{
  "model": "image classifier",
  "dataset": "histories of elementary cellular automata, time running down",
  "train_examples": 295000,
  "image_size": 32,
  "crop_scale_min": 1,
  "horizontal_flip": false,
  "translate": 0.12,
  "color_jitter": 0.2,
  "targets": ["rule"],
  "num_classes": 256,
  "arch": "vit",
  "norm": "rmsnorm",
  "norm_position": "pre",
  "activation": "squared_relu",
  "mlp_ratio": 4,
  "head_dim": 32,
  "fused_qkv": true,
  "bias": "all",
  "qk_norm": false,
  "parallel_block": false,
  "dropout": 0.05,
  "inner_norm": false,
  "drop_path": 0.1,
  "patch_size": [2, 2],
  "layers": 14,
  "width": 160,
  "positions": "learned",
  "pooling": "attention",
  "mixing": "cutmix",
  "loss": "cross_entropy",
  "init": "trunc_normal_002",
  "residual_init": "zero_last",
  "optimizer": "nadamw",
  "lr": 0.0022,
  "beta1": 0.9,
  "beta2": 0.98,
  "eps": 1e-08,
  "steps": 6900,
  "batch_size": 64,
  "epochs": 1.5,
  "lr_schedule": "step",
  "warmup_steps": 130,
  "weight_decay": 0.07
}
Rows from block 3 of a small image classifier, named by matrix and row number. Rows with one number belong to one neuron. Each number is 500 + 50 x the weight over its row's rms, rounded and kept within 0 to 999. All counts start at 0. Numbers have three digits each.
After each neuron's rows are labels from the 100 images, of 14976, where the neuron reaches its highest value: "responds to" is what is common among them. Only what is clearly more common there than usual is listed. The data: histories of elementary cellular automata, time running down.
# fc1: MLP up (model.blocks.3.mlp.fc1.weight, 640x160), inputs 0-159
# fc2: MLP down (model.blocks.3.mlp.fc2.weight, 160x640, transposed), outputs 0-159

fc1.62:547520520512425457458512394485549480487441503513562523509538489618460416522501444540420427421541597517452433477562478511494499522493567521561352543466475589476409464521439450468529568516505542558507453431431584557536484423436436476430512485463464525472466538499463501500567509537451524535618525541537493474604481488638496495460559487521507508561544523519417441441533498565498491471490457541475491525507440594425494544577565480427494539516485430539559550550513441502438392463524527
fc2.62:431364425514524559508560529519519486503499406568422450499522511431468595500545541497477537603469537505467522559457499395456498580552388509497482481405531466512589547457495572513477484506417562527436556545570552370504491514557486589514495547463557457469415432471465480532408501460490534407533527515485544508480395515551519475495492455503507407467531466482507455508478455539561434517580510452527539497492490489530467546532536540548611503436494470562430506413598437546565567507559497
responds to: 111 turns on

fc1.112:472646506575517436398506478533467458483522535446465482432502479491591521490533539508469530507538557457531513540481477633483551507449464455490491526538605507484527477448472546508399469452586499516521530509542535441431600455517506571566536582598544415502482496573424459500473535536511530499503532536446513580466533557491540548518472477553391521444545439462528536565478526455426543475484577477579526490427465491566422567493404588548427522472514499519383529442417549564555531583466498
fc2.112:594519562555503443531487464473468524531495378550453655527480528576487436575453429527469410433466497507473405492515490507546510469478585533573415441456369594433380501445457516433507507467480477540537405445472568536509472456408481523478591465521399486450494573481496515491532457514467518488537506534503503494561399505486491479507506468367472477491524547547457428426503475491578545499557510562491452493482492525528494532547537504447556520506503462494524491500595398451445444512589546
responds to: 111 turns on; large cells

fc1.86:477570512504495482345578494548479487507471595520444474543431484512492445481504525547534516526498518493522464592490431578516428532515494481496481544530492485407504527472371506375505544532556539405477495543444543518496466515501527514527486566452497532535492481540545460448446504496509532454500511564506551531491584625521531473394527470587528496504628449580480545507417481557368510488555542487463558465468491590551499486498461489513387586436452517514448510475359523596563511471432474
fc2.86:449491574461643489586442469462461571527486436539521530517467488423483522420450527502478545536487515507535565493469459505515562461539462430454486463537443529518530529501518499453484410527520551550491427472573537466438556471526576544546535457538551429496533443418421500556453564444420489466440450363489492439454480384419534561536501496423524442439451497534527455589548545400540614541553497500539439619528488472472413487488530448575548448478452595499554505469545508431500524542520506
responds to: 111 turns on; dense start

fc1.294:481547400458397495450519536534528580530509507566535482535499489545459486512458425515541492520505599486444475504535442528563434472467583569523521498464482484427467511539424448469443526583480538439499473530446479566533452528481478448397448490488491581588495504532595397455477482488446506476597543517469546490565493519634496501385495488529521458498540501535417529494489380630469466551562490578497595596536516635470531471515514524405508605470478521466529459512478474560497423478474499
fc2.294:561432518493466455453471535536533545576530507531481524466472444543588474507419441563540431577558545562468492549500434353599482490477551466508439493428480529407465512484474547528489548549524472490511470465517469486457508525442530492465529508520467508548535482581453477403489467462476251514545516507432500512561459522558456554502490700520497460442599456455473474559480473535461544481635497502535520530449470498522523529504528490493489542464502521523480517453529464517530486555526602
responds to: 111 turns on

fc1.172:517512533514421477502513510534503483553549508567492530469479421524517471548481466590510460455503586509453441570470412516540416513405521547504485517478523512429464548497456522358438469510502553496499483553540509444501514473445497523486486563493472507457435455609518388492494464502433532473506507548427570634531504568552471574443504439492381508420660416554472501465476370561488507557566613525560437599456482518501488511509509575509474562486474485469505453525487481562537431533518586
fc2.172:479522523442526539470541493590508557622456405474586414476509545462481555384437558539513522489503520543520604539506476590428544537535426424413553469531491463570581492575527484606562477514516495455537448524528460436471540513532484558458451542470554440554502535504484555621515601491470646482449444489512538434449527452466487510458549346534548445505466508490533532461459559494592503487500515454478556466587528513438442458436500423503521515455524512473520464508564532527532526530530556
responds to: sparse start

fc1.85:543562489563550385512590463476458584540462482456476553412523536559535537569390532542520444536440485581490451462437489559488539437572484532547478415529494576536443490394524533477474560500629530524549390434542513451504582467406525530503546537578468426453566423484528532462455521636462559472461528470522520468473481466464477455528505447466471439548467554522524440487504525459517511539450475478536481516562562561434443490591475464458477474552401517502585523489489529559538540595463557
fc2.85:510513580458441504487512511316553453411502605517559469517558469523541501523536494571530517487635538468481474538514464369495502560491515458555492526474517514504510540558454481531452499540509514481464495444449478545473518467529444457459513552547479549622465536569574428492560517509490370528502573562481520554541471578593540496393449648533467564506547466470472502482463470507425528427404523554501530458541422522446543504564493524451455498428512457515519493501428482535504387439493484
responds to: 011 turns on; rule: rule 136

fc1.97:559553484522438436470502463540557497566434440584499466503534526561479461548496427617428481504538511477453481542535416533472396528488604495498377533482427585392471530489466483481523511567505572518506413453484581546472493492479467507497488459523433519547465502524511485512474467496377576439489499541500553557550464563495503491427590445520505430525551477508420491475480370569548477467477549608508560554494512498476482597552552482510491646440508407541546479504521448492481402473551551
fc2.97:456417486474518549517533409524439508490513492498552552520419415455479502472477577447465468556471626587575508601414549424425486646518435441472545472474534436501474449547494493480536520481482464512506529613416452460474545488493515541541405554390547524473397503526472573504543484479548471508526491554431514572449565513515551446437475520440379512453558571535533409437480523543467468581496530468523384538474472572492501456470515456524509464584473486486456457498468521508537537576543454
responds to: 001 turns on; sparse start

fc1.452:503569482547503420489462439469479544535487494578436544441502483591572493528498494546473427560430556510482466485508360553557427456601522517533418515522537536436502551401513579421505566559532498500521454500522600490421530535470529522526548537610477465475531468556426485472533500463436579546530587570460475575548453560475479575480598442496477475455588463403403494439542402538530553466504528483552528511461575560534433590556558468498486559486556477501519510429465470458465566486509540
fc2.452:445580524473490468393446528640498487529587491460534396529594498441539526407483467589476526522532521553434608544488456600455531526493474500416526460532534447533562494540481526619426466520477473440427467530550494511456504524495404465428388516531521536562474485564476475621499503471436557522550424496493549528519551503548491486499424464615496538469544468413556449537493486503474408424498493499507530551515470511464481492414432518489432572422566473440498417524547500521486494533478564
responds to: 100 turns on; sparse start

fc1.554:569618493512499381453551431460572469507546547492446541490441483581469399576522453587417525545536538488515417499545392605528481471559539523581496501481475549418416500440399558451504480499530518541552439499463530524502501592498494532543512502502449494498507479549562461414499445527422543487514424571558555522552488583519485470419500479513519502521554534547571431446462458538429462482504548555496525598512519527480439565569479423527440571502423412516528548440432457492527431497569553
fc2.554:483484415513536584510507545542533489527558445535547475476549522448518598530507499480516524570482512571463482512420515540647507385559448545529506477465593411572524497479475486592432503546399502456488555560551522447528473462545505540408474570530485481544509431487468471451440480478556523433533509503464453436524452454587452511505417478518583452497514503455445469579489482540522394434630490499558539413539472487389474500473488525473608506474532449485477476472595417567568465585553520
responds to: 001 turns on; sparse start

fc1.343:520557433555480462519576482496457529564520484621471558443459444550550472522472495583494432512500585529478452581470434549535388500480486498516466509493479513421470540460490530398479583552510491510547438547495517443461523522425575554488529518514492460442490474590501438476471468537458583458536565546422570583510458526517504567420540447454433478420649502539399509495428394582498543549532582477545432526423491497522442537538605529513513530551462459457502475496525459573541492543568588
fc2.343:434509546410511542416537465575477488505471473497542386545588600415479556401551505535479564455528495511505603561487504547406518584524403442382527500521479425575581481547499508563537453442517521413444492512482499487497538482574484545453413549508551513566463571474476574610520560499506616472438472500536582465424577517485462482437526400569541485498468506532526526454432493504493467467440548472488562452580513494430485445395478483543498489408500512479495448526474536550519486504461485
responds to: 100 turns on; sparse start

fc1.49:479556491537483449499560477528505512588529496547495536443441456515548513506412490576511495534504590533521487561429376553587447500486460480506498522566468484468503479476476519410482442530529568463550478562573524445451535499470568572495489556524464462466461467610523457494446513599480547422490521578437599569504563536529478508439548453496467469431645471573435543508407446590487532553564587451552459534445438499508424495498482467504433553434409466463548455446498498573569493584547586
fc2.49:449480525473547579449508453548514596570432428572499442504477612470486590432443523578464500503492490502528603611439474533510478547547434432408480451514449442485567519518498500520511517547506532443497367535452489454503522525494528567470495551528552493597487538458482534617511543468447587461439524516464516466395533542451483526394566409535534364441508455522446534467432499529532535478519540496524621389540555468490472468444525487547529588439503486491506462436511524516511496512490567
responds to: 111 turns on

fc1.188:533518493507451481505485533493519503546556506519437568453434413497511478588442457567459518528537535488504408566492437521530488494511558531603515471476511514395432574485417531455424509494502533482505437498450533521502496551505504478478460542494450542538462438596569374357452433516433588475523487607436552587506473593535553555488455413427414479456581511487519470524499381481508500513567562589536439571488502535484543537566517589542511509528433449456417467502502459535521433544543578
fc2.188:565504541459477456460523526574492545552519509400634435496540458500570482387464532510596495499527524508509566496516484475441577524517532428437536505505540467629556449621540424621469469539557448501533453520574395538444544565483460417522485541479413512594484537550550484569583554487462565584474493507516532470485515474538490555469454435565473551533496534443570547447459609533504531471499530456453538486550531552519533468452408379492460480473537536524540505488492440568467537535456486
responds to: 001 turns on; sparse start

fc1.583:593521508554469433417626473477534452491418539464498470528480528515481393490549474607434505457565507421567457621529486505465526534517537472548422608459463636434480524496446496447576506491532565558489450401441592549514486510511478473479498480453442496456476506513517550499458533524432513453551482600543607482529485510541538497489555500563528511555572498547521501475367541512494492463467582511463549481432474488522490606583473486456470557471423453558528575524487481580604477474515515
fc2.583:454437465433598499491491562529541501538613469456446463521564470433482581551427458485541538593426368547467497436511575449424548552548480547478555413515438459526430578510507538521457470407460554450489518552552490488556424560514451459464469473490494555509465410418530463531451454574548520473456408457481459482417475512478503428563407490503548497503413506572579473524501500384561453520518446504474484517615513424472578390542483569556540471476467516475447491481525502530461488497501532
responds to: 001 turns on; 011 turns on

fc1.72:498532484547436482496552485503464460532553507555492565433478411541539460579465458573485464480504575511487421578442428537564437504452494537530483504501568505461486541480436519375435521528517543455495507548552497438479531457413535539507477589505497508405433452619513428459486480538458567490506536567431567625487506510515495547477501434476385527440647455571452468500484389530491524537541569484579400588413424532499475530521523550498460546465464481463488458518475492581540469566524579
fc2.72:484516517466529542430522486584523540641473356506536414456504557463458576409418530562461537496484536534490613561485437558442510539550414453417520464522468476506561502561501504571541467505520547468505443516559503421494519526506452583430443535469561444544493521504492546642496570547454626456457463507498560463476506510492472519441512378533548400508496496517512517477473503529627478480517524469498579474578524495439428472455518472505560549449495438479534447459587513531535532531531578
responds to: sparse start

fc1.75:594582551499413437445501449562478470521448510573525503528498508572522459506517460582450453453550499466518490585514421548493392516484577466493424562525480578413468505499465520456523472491522491504482501495484486526434502459449486482534462481505401513538496531558493497510566478474421536530482488563511574585558539635497513579352598482526489546481592451473398536410468389649481479481478560538503550552489521540506470531505535465531421637478534457498523451507461469479500413484544501
fc2.75:510411467512531546527543426508450518480492521538550532540410449461488507511490595469522469576498574568576475609380579414465455605528427443503550485449544453515487470583534469519555551508505464529489511610450396441477549530496557539560406577370514512484448496543540573481539451439541446483521528552416520575456533513516501430429511531456398514445581542497526426431457488573430455571512539456532440502463489521505533447479514457529523440574483497491463456513447487537561530570540464
responds to: 000 turns on

fc1.208:552611481534474411476506408496426468500463569503457561507446483602534439522509519531428441492484520553485453524506361597517421524498545560536484531526526503531452493472478538454554499458538485511588512552478530498433496446440563531489513490509459542456562496626454501457570462544479563527553508554482588533557541616496420497491538435534436562456586498483455499520449403565431503469496543550527481651495550597482467573553503447521396551535527430453491496520416533495477479451477564
fc2.208:448571590407445539517440499496528467494579504524566461473523521485530596490495412532510489485454510487432549470504504589568509469472469545508614456469472492572503465543507520663503437479431533474498484515571513483455430536525473502463438537485538486677558500550444409453580437507481541515560447461423520524504502497524465555506526465511483626443490515382513467467448430438488464455562483479572519544566529459420498482443485498532540444518474554379489460441544493386487490546559508
responds to: 011 turns on; sparse start

fc1.593:546670514567445367472555418494433476445494566457484554507439519588522469504506524493481494420477513489497476509515483558529503429406528551540442523549527592426466418479494472419561482428622497554564526465409500521469527458464483502523538481480525458454569569539435551475521520508518520557639584522507524503559564501553490564508578454504450586532573502445537569508481516518393528534472550500503463522424515532523457505476488511474396592607490492496475525516392555531482500507477484
fc2.593:505612381520534502426552482555514482505519569446482474518487527487493526504468516519510478624416438573527479509414453615426487450664505559514544508517582491523572560542553440549513554582566540484507560539522455481543522594513529527485418504420461450480571406536535563489456476476509529488533483519497519531460556470560432412562498480564560445528532532441550437502476485511431384478483392577454561534527462559411511470443482452456462530521481481525531497504447520599527511521435534
responds to: 010 turns on

fc1.229:578616497536468420484506466530544496554501483558473508444481495576515486585482468604467459496508548495531429574500376611546412502506563488544419522529511650382433510441436522412486497517512559507509449450517553514444508470460522484521505489528476493501502468564452450499483491514406613496484499542475550580552457564473484596436562439520486520495569498469441487498478405548517536457565541572545538590503510508471489572580547483536428591464467411474542480459502484493490426520569579
fc2.229:480458484508556538434515454623408534519533520534597464544501451415519517427464531526493493607502566575514586566383551500465464581496451481392563460482559406521496490635536470552515516489471490447442496608494390478469518526488515474503379559440487551521454461522534572535537482463510456515501477515439510560457603486524482444459443516516429519427549514474526434487484488561404422547535514470545439537523496518469507440360506489521479467518493497438465400559474526544526521553479513
responds to: sparse start

fc1.361:595607494513406459483493488492533513510457554550465522488462507610513444565520427582465451429515510477507420519543372594523417490474576488540376555503420635397474496458428501446524503545514523496497439415479589587472486501446500490509534465560428497512522514552496467481518464521410549521489516551505584532564470535477503558468593448502506543536532515517414540469462403563437497435504563587512525547501532560493511581566531464512413593474497439496566496489472500477492437488545517
fc2.361:479438453528514532512535444562414500521499501472586491478493428434495534420490584476505509554509606551509561569418589465463513614456426482462571493486580439538536443630552458567507508467499472507491495608518392425502553536496495541505391570407520552465449486536527558508524472484523476501551494546429538541472575484565492443477438510478373504452544543477546430473460520557445420555493553454545430481464495517477467448404445544508516425566492485472435432572478530566544524565531479
responds to: sparse start

fc1.575:587526486527479406526479418470545530587538478567506571477521472602537473553410486540503438531543524496441424491428483512570407460463575552572450544488459572445390478478503563497513545537549496552540413481498494518473552513443448479469512537511409545552539507570516463459533366529474567532560534550398488548601490550565405527400513414461391509440577536504421472436452442581505499487483487535563442500452504522541539526549551468485492514534494449494547516463489452507483486588558560
fc2.575:547549601526505385508455459521531539561512479494581493574587504515567517447472446540512414484585479510488566443571573522481500492438507488426455554570380594450442453552506469469488531550543441510565473453539475562506507402487439450460471432529474559569534615502415568564597469511636610553475502510472453513496563510475476447506526394501507507490503497487474448526461562425557535451450478542498478396453467441541478511495503532475478561489570448486509538558504525500423409475545477
responds to: 010 turns on

fc1.202:516517483559451451511535478501481503557533504553470581460496436516514440620481447591494453515531585524477410543453438503568440482395538553542463498494496508424408521463453547368429488548495564503487498531574541479492500466432512510509523530525461506432465440570498383478441418533437513442520513521451581588520457531520483548484522457463412506452644494576471439527470389561492486533533582521576424597429434492518492532554505555525485516510448476473498469498502423568557464536545596
fc2.202:453461463474496578474547510573535535570485428467566418427524553445439564390454584499492573509464561514464597502492481527450533551543401495443592468504473443590615490575547452602550483538491504493514482511543509441546536544566470573407477521465558409523468519501551542567481588559491600479493455487531560404466528434545453463466487389534551438548467553501541526463472543525554448484508512442462548475571535511423459469426497429424559482469485501495549476492579544548548560534515510
responds to: 001 turns on; sparse start

fc1.94:555548566522510375495496386510550507616566470562538574466502417529565480518413483531499450484552538511431511489445423529572418472456547522463416540539473566467417479468456542431497513490591487533519490491542484526413578429449431495425524521524456468531540543552460512511578439506482575533554518494447472522626521534557437555422554415489427513481627500506422480514464482592524523448530456462550457518441411522509472487495551414461449528521466502493567496436494493503466462578527581
fc2.94:541532536551535453550407462525554535507536462486517524519557538487513519451490436530476435505576472560536539440515604538505515504457497487447465523548305516474435462518513497493545539559489436511519474494526486565512486429531486517469445404552440562521487596480441622569533470577599543528470463524491414514472538501461438354554486467443503463496485545546479360552509540406554476503480457515514447401473471361533482504494546489489551496481524472490548504577560503458435448477592449
responds to: 010 turns on

fc1.290:569633535534474416418565461485527434499466572480508505547490531541480407564527451604420496505547510459551404611541444594499501483509552466566445560495500571422445513452412529473566447449522571576459437474426558558496479497507462486518474469472452484492482484557468545510491514453392511458548458614538586506584506564510534547450485494568537547542601459480542489504409513490438504459481534515471545555457468525536450592558491474454431609508451427523505523464468441512551439464516517
fc2.290:522505459516484538432518599595508485514618522474486405530517481445469518536459422573530519508534404535450472466493480566462456521512527556506549483449485432521474527531480497488444526507443537397437520531579444541563423507517473470451425434494383489485456453508551478468456440551519566452510428496494522511485462489500455440521397444588541487541498460561543464557458425480465397472545421559486533507562383425422571406476513534483505545375484485428523404562526439569486419496484560
responds to: 111 turns on

fc1.609:469538460481420501390490518549552576499591509460529475434548430584474437466506453464502532444548664473419501458541418526568538526440538561493503428468479468515508423506389469525424451544495487429484476481455563540533475510497421534424501479621494527602452547516564403494518512600452519520576512520491515490584512485632511455509443487547460493524495567579431477539532489516433490448568520545489459567504480591467494474493457499428492534411472534414556430507509505489464434500446488
fc2.609:562593555469454412417478501535529517504583582472530490452557441599581524529440471513553466537550537531436464489509419570575537493504524471548444465513580556514526484475433540589431444475545458486529457477517471487443560538457454516487516509586424481605467493624452432457585463469465471590541563565422515538564477538568467544436405516561426563468551474417484484514493479497420510397524487545545502550505509594482512511513429453460443579433539502489482489460443449497452447578457514
responds to: 001 turns on

fc1.557:507509522544476404495456403489491519548576479540487545503577499581548478539517504534484454401501544486378456506471476487564443477350560585529435543464502549395406397495508545446473493511522483523486474480504519492481540436407497496486520505544460519479513527539423435470510388461487522529587563513411504540613472534553417588448534451479352532413584503479411504483498455558485531548470494503579462502401485483586532530543502573502486522535538463469492494543486428501465520539498574
fc2.557:549528591494525401504411487461581515603546448506557477568550506518526473478419441477500465543607472497559536476573545484448504508477498427463457548546383608436446478541507484532511472546545442524524473431549482566480499505527387453511474395522453559577520564518443591560571496508602594545445483503487413543484493524420510428514504405511535490485509491521468457559487550408594514467448504532470522469458485418560450517566513482542497586460570462471528517548543505447402459469565502
responds to: 010 turns on

fc1.308:584490487530496502510517533461488545553538486504405543438458435516557423556458441595466471530505549499544425522541444499449516534499593487559496450451454526458423567424449590452427564523502508488538411500428552559476493551486478449540516551503421544535470453598575452431475469576432565472470497631433568602474454615480570501503449443463409458453557549532527464461466439468511507505515572578545454511527533504513546586585509521530523506540410449467446492485525420543502485512549592
fc2.308:563524613432515448509497486540485490537530450422641524497521467454567514387477543504541480501548496485498576487521561555423589525518505425464539505572494523599503513574548485598486433478521393545530485485578399489431574481496431453493477534492473497538490551501473543550599531444521645557495414453539508457468559446516519564526438368490487567525482563442594476446496618465575551464485506452500450496524480511484465485451440426517451431505553518534507543458537514507473480555524469
responds to: sparse start

fc1.257:573597559550471386477574441432541470463476555483534504517505560576501431515538447635476448517559517468500432533540393559489495496497543455598397583516509590442455509408504526479563495507556539532487440447456555546468500489484485496480569478481471416524526529544448529447523509457407472503545480534555536497611482569536478539456528527566512548553551490426519472514452516510478524434435470493490585494477455494508394584572501410425429640497480442521525520411475486496546448454527536
fc2.257:504425465527566565473526618533552516586573422492437460515453505441462549536443470595507528563471420575553527512460490505474479540613492536459561442467476410546487602487485520453473521510430598424486522563527500506556419519531527468488436486454452472534450373503603510497412465536529560436475430536516516512437491526476455409521420435522563428523489476548567460527473453469529423470575435482436557475585429467462554436464523535522568496430469459436499451490565464525514517490532586
responds to: 010 turns on

fc1.507:520604420576487485488561444482486494530573533458511542474374444549485520528466574561395473487463581574559458590437388567571438504478437505552480494486517479444523475507520489389485452527494512493570495582517499458529489419446625573458501535480537428432464500584517477441501478557529542495509523535455503545471522457464422538492551398515518514433600400544456505495452468541452453512571546458529454479449464504429468504516526543410453586510469410434550432525480560532512471504560560
fc2.507:420443464510499508497503529538456497583514463506396511526571499514521541492551514568534541511490506425480583581453416465500466483456467489425489472534485484477495500463526511535424483558522533435529410534522534431463513567451592563545526529559557516512532508530562455575441470485419612467478558541399546561448526588465449517517493376531465446369545488501498540521475400532461463533506597527556605437449485502576498518441433603589452583461500538480453459419501523528546515493467609
responds to: 111 turns on; dense start

fc1.65:580615546533470395429553452483515475512474550505498498534491554548502436534541453618426500460545503467522418562517440568444463515493533470543417557494465605425467531455478550466553498492523597543515439441425562543462491516485428475465498449463456482501487453556453521509466543467395498470534453551532623526612492559515519560448546496532506533534586499508523502490441461531449481474438494512479578532492496549440456608569519433444451653509468381515574516460466461517534450471528562
fc2.65:549492515521517502476526516501530491519610489456458460561522493437491479537483455550454523531536401535487480446493508527470520531551535568518552452467416482565441548459462532447488500507453516437460491497518526590543489565545450449462450401531386507455421444456577522446422424583507529439507399525540541480454498426509517398591405485518514498538461567613541369541480493457476421462514438561467457529576443394432502466485525479470515445424416514425549440601557456548535453487535544
responds to: 000 turns on; 111 turns on

fc1.247:551605503568430461407506449589446503530470519520465503460477458572539400467511457559460457415509639500481502527487422598511507528485546524486501519477605519498426534464441561461484546460552461449493497482400586551451565430449487476486463529520462504489502521640492488493576497530437615550509538578473543579537534544511529520522474405560388482465639494464487535480528438536455505501558544535569461512431515594478467560494473561480439513549511459447446467561453493550491491530455532
fc2.247:497516542434571512455480526506473574582528427407536479501453449485560456384429495511497502557510527548564610533474402539418585563536535390396570465531452475554544480519487541573493439509553415476490381505519482538374535559503523479553483515505465491542493527532455557589551588478400564558456418471519526490446535518469509471548466431522530492494490562477584437490493572457555547475572515459486475557556529538555465505441451379550479488455516560477520480420554483475485569525485512
responds to: sparse start

fc1.375:489579494447434411470507420455497469488518571464518521503475530539472457505530496491532535456555621453404458490561418540530503461406475570553508497519503539438497421533464478493532440477527501496498485497466487486509500511456471635443498483506546472512571535536543483416501480502438552457579458469519624448586562550607465498460456469549432545532501541578516526437503474569392505552515541520502563623428531495515449461521428457426369551453456539498557503515354582494534464554439501
fc2.375:558527607454469452458531591543563369509508535504501437551510446472504432455518417528588518502594478465482516490573557493421528619519556477461483605526478508527499612551447519573448460463507451487466550484558452575477402532529423450466459497454420576529392561512542496580524466524517513488545512567582509480538524510580588467530482513557536603565503539510506446491468488442550488422538481514389482545506433509527525487492554477458466497429495493591452525469535468559483504377529500
responds to: 001 turns on; 010 turns on

fc1.134:589536475544536393500584414481476589575466445478466542504495520593547498564368483550490415550451489600486432486447475524494495463565558549554468436496431543498328509433522546454512559545599530516570401472514524514486574490369507489479518518535397473513537463517496526456485431565470565478492528505486525500508465526495413470481577422459434434528508551538503441412461490512533470553459485523527511525511569524471481522590496457479502515553421473474554508472510441570539504559528594
fc2.134:539475628477463463525464505310577455471534556547565495543540467517567518530520502525532524492637497436519481535518516338516478519472500446558474539509462549474489517559485480549456462539534451500495526460499450529462535488547439451504507481540466571645495574586532465457593483497574425559499572577461467594527477592554553478434445576504473604484545473458452518510447482466475545410425509537509515420489447475533523500593495511524463528452556448493500520501448494492467417463534470
responds to: 011 turns on; sparse start

fc1.389:556554532552420480447513483606410521532455523479484512468474461590578409449526542526495456400472611468516535543488455587534538541503535486513494509517586489544460469450433533481461582486564447494561513499441529510493552449449576502523509583530499491424463516632523481462563533568498672587506528579472507530540548514548499540527526353568394487462597510476510495469512484517466521499587520527531465495415509601475438553489472560504444498544487466483483486596431498542530463526457506
fc2.389:547560520461517458462521475540403583567517447425591493546429477514569462447372509562441448576473536552542515510493413575419587526561525397501524461492565522568506483563496464511471486506561514506514343472513483503409585517431499448535478525507443440509481458542435534530538572429367582558506464465490547495483475461518513515484475424487462441510480546426540432459496562443546495542497508510529490632555554602470503526488431424495506523504523495473488468494551410507446519581491525
responds to: sparse start

fc1.570:526587462537449422475472455504430490464525566514419497528511494588474411562524445499464563393488520453457461534543437562495495463442542532554433474508495548412487471475473520457411499464491494513531413487411541500527482520489468551533488453501483501445538456543528448454471435528426523501531540592556585607512492569494521580502424487498343521512516501485477547445538434476419512588462565547457453620419604573556482543561477567544454533588524474514390494543422512473430480469484500
fc2.570:454440415452452535484456532481628528496568454469524469443557463477425541452492503477510520564409560569441514470494446366528574562567429518518564446444512463570565497493453506619470422545398520499562425527533517472520505606533438567408519486473546518487410460490519498532465532480401456453508432521485560449558418447552476524533433519529529421505473609501537440500554517484529460467561458505499508495540484518410422547513471508472599472416485457518560476425581456479474492514549509
responds to: 001 turns on

fc1.238:582553501577434383439591487524539447496440534450518483501524543497482415472536485591409525423562518421539508600543508529451527518431525483515406583508453622461494512514457479493570470470530545573504446415503587496537494499518447491496505474462454504458488552515497543504451518516458522452583475647531604498574514518565559530514555491554499509552554501525523514501382548490490464453457600531481534487385495491545453634514455526483451561503468417565493573521487492598539463482519511
fc2.238:479410443462600512461520535521535528557580459434440425534583521446474565561430453510575520593472368576481490486481556409441542570542485529465494441484424464522434526517527517481470482453457580480458496527553465503554417531497462434487469503482451598511439412409547462569411434556528471433471431453502486467461464522504475441532435538531553441526452494588562500527476509467568441577506432484425543475588525417491592382561477541554550479468468519540491529493531473564494511491492542
responds to: 011 turns on

fc1.47:561523541519458409499486409480564530583475472549536545458472453588553493514438506503519453514549543471527457522444446498610442470482523453550449566452450540449431462469514517499507527543563453531541461485514472489428551467464469536462508535534433487577544546624509524442554411544515576525543554562397509609590479640563413507419556422474456520487574518480437519432420472526505503435508531545581535496419528523537455563549577433477483550513534432506547514424504457489544434565553524
fc2.47:492539581572530473565436441513499535474462488515560504488613547488581564452530524547514441503558489508497524411523583571518527494472483485454426532490468517501521468471535522563510556545530430511503457437526491523510548406541478482439563481592515526532536618434377508508582540520562574599504605446494415463511486447509491440490560438458487504479483500415417426568508586479555551419433409515540430346480480421512508532486566517434556462523572511522479519549532465472435485478522433
responds to: 010 turns on

fc1.132:641587525522464444479522489506540500539429528562487481504503537586521477561497437673447446526530496492513458553520392578482442510525562479538395537490469622427472545444445533440530538567512588528509403442499566555440490490458502471509524484522427489532498471554486505498510484500411545466483530573502587560530448546474502520464592455515532486517575483482469479467433410531482513423495557554496566515494536502458448586575538462530444613459475432514555517470511472514535417481576597
fc2.132:466469469504549565482559458583419513502522511486568472495482494416506543428479554511462515571497578540556568565433564501422480627504408457440608466495524424562531499621538480582541507473478486448484479618453415445475519531508499546515382537453517523517438462536543594508519517508512515507507458537436539562410593495521513409436456481494424497446518538519540433458444491544434435544479564458573443496526530514442475436406471493529497444542486481426473395578461547570524511534501477
responds to: sparse start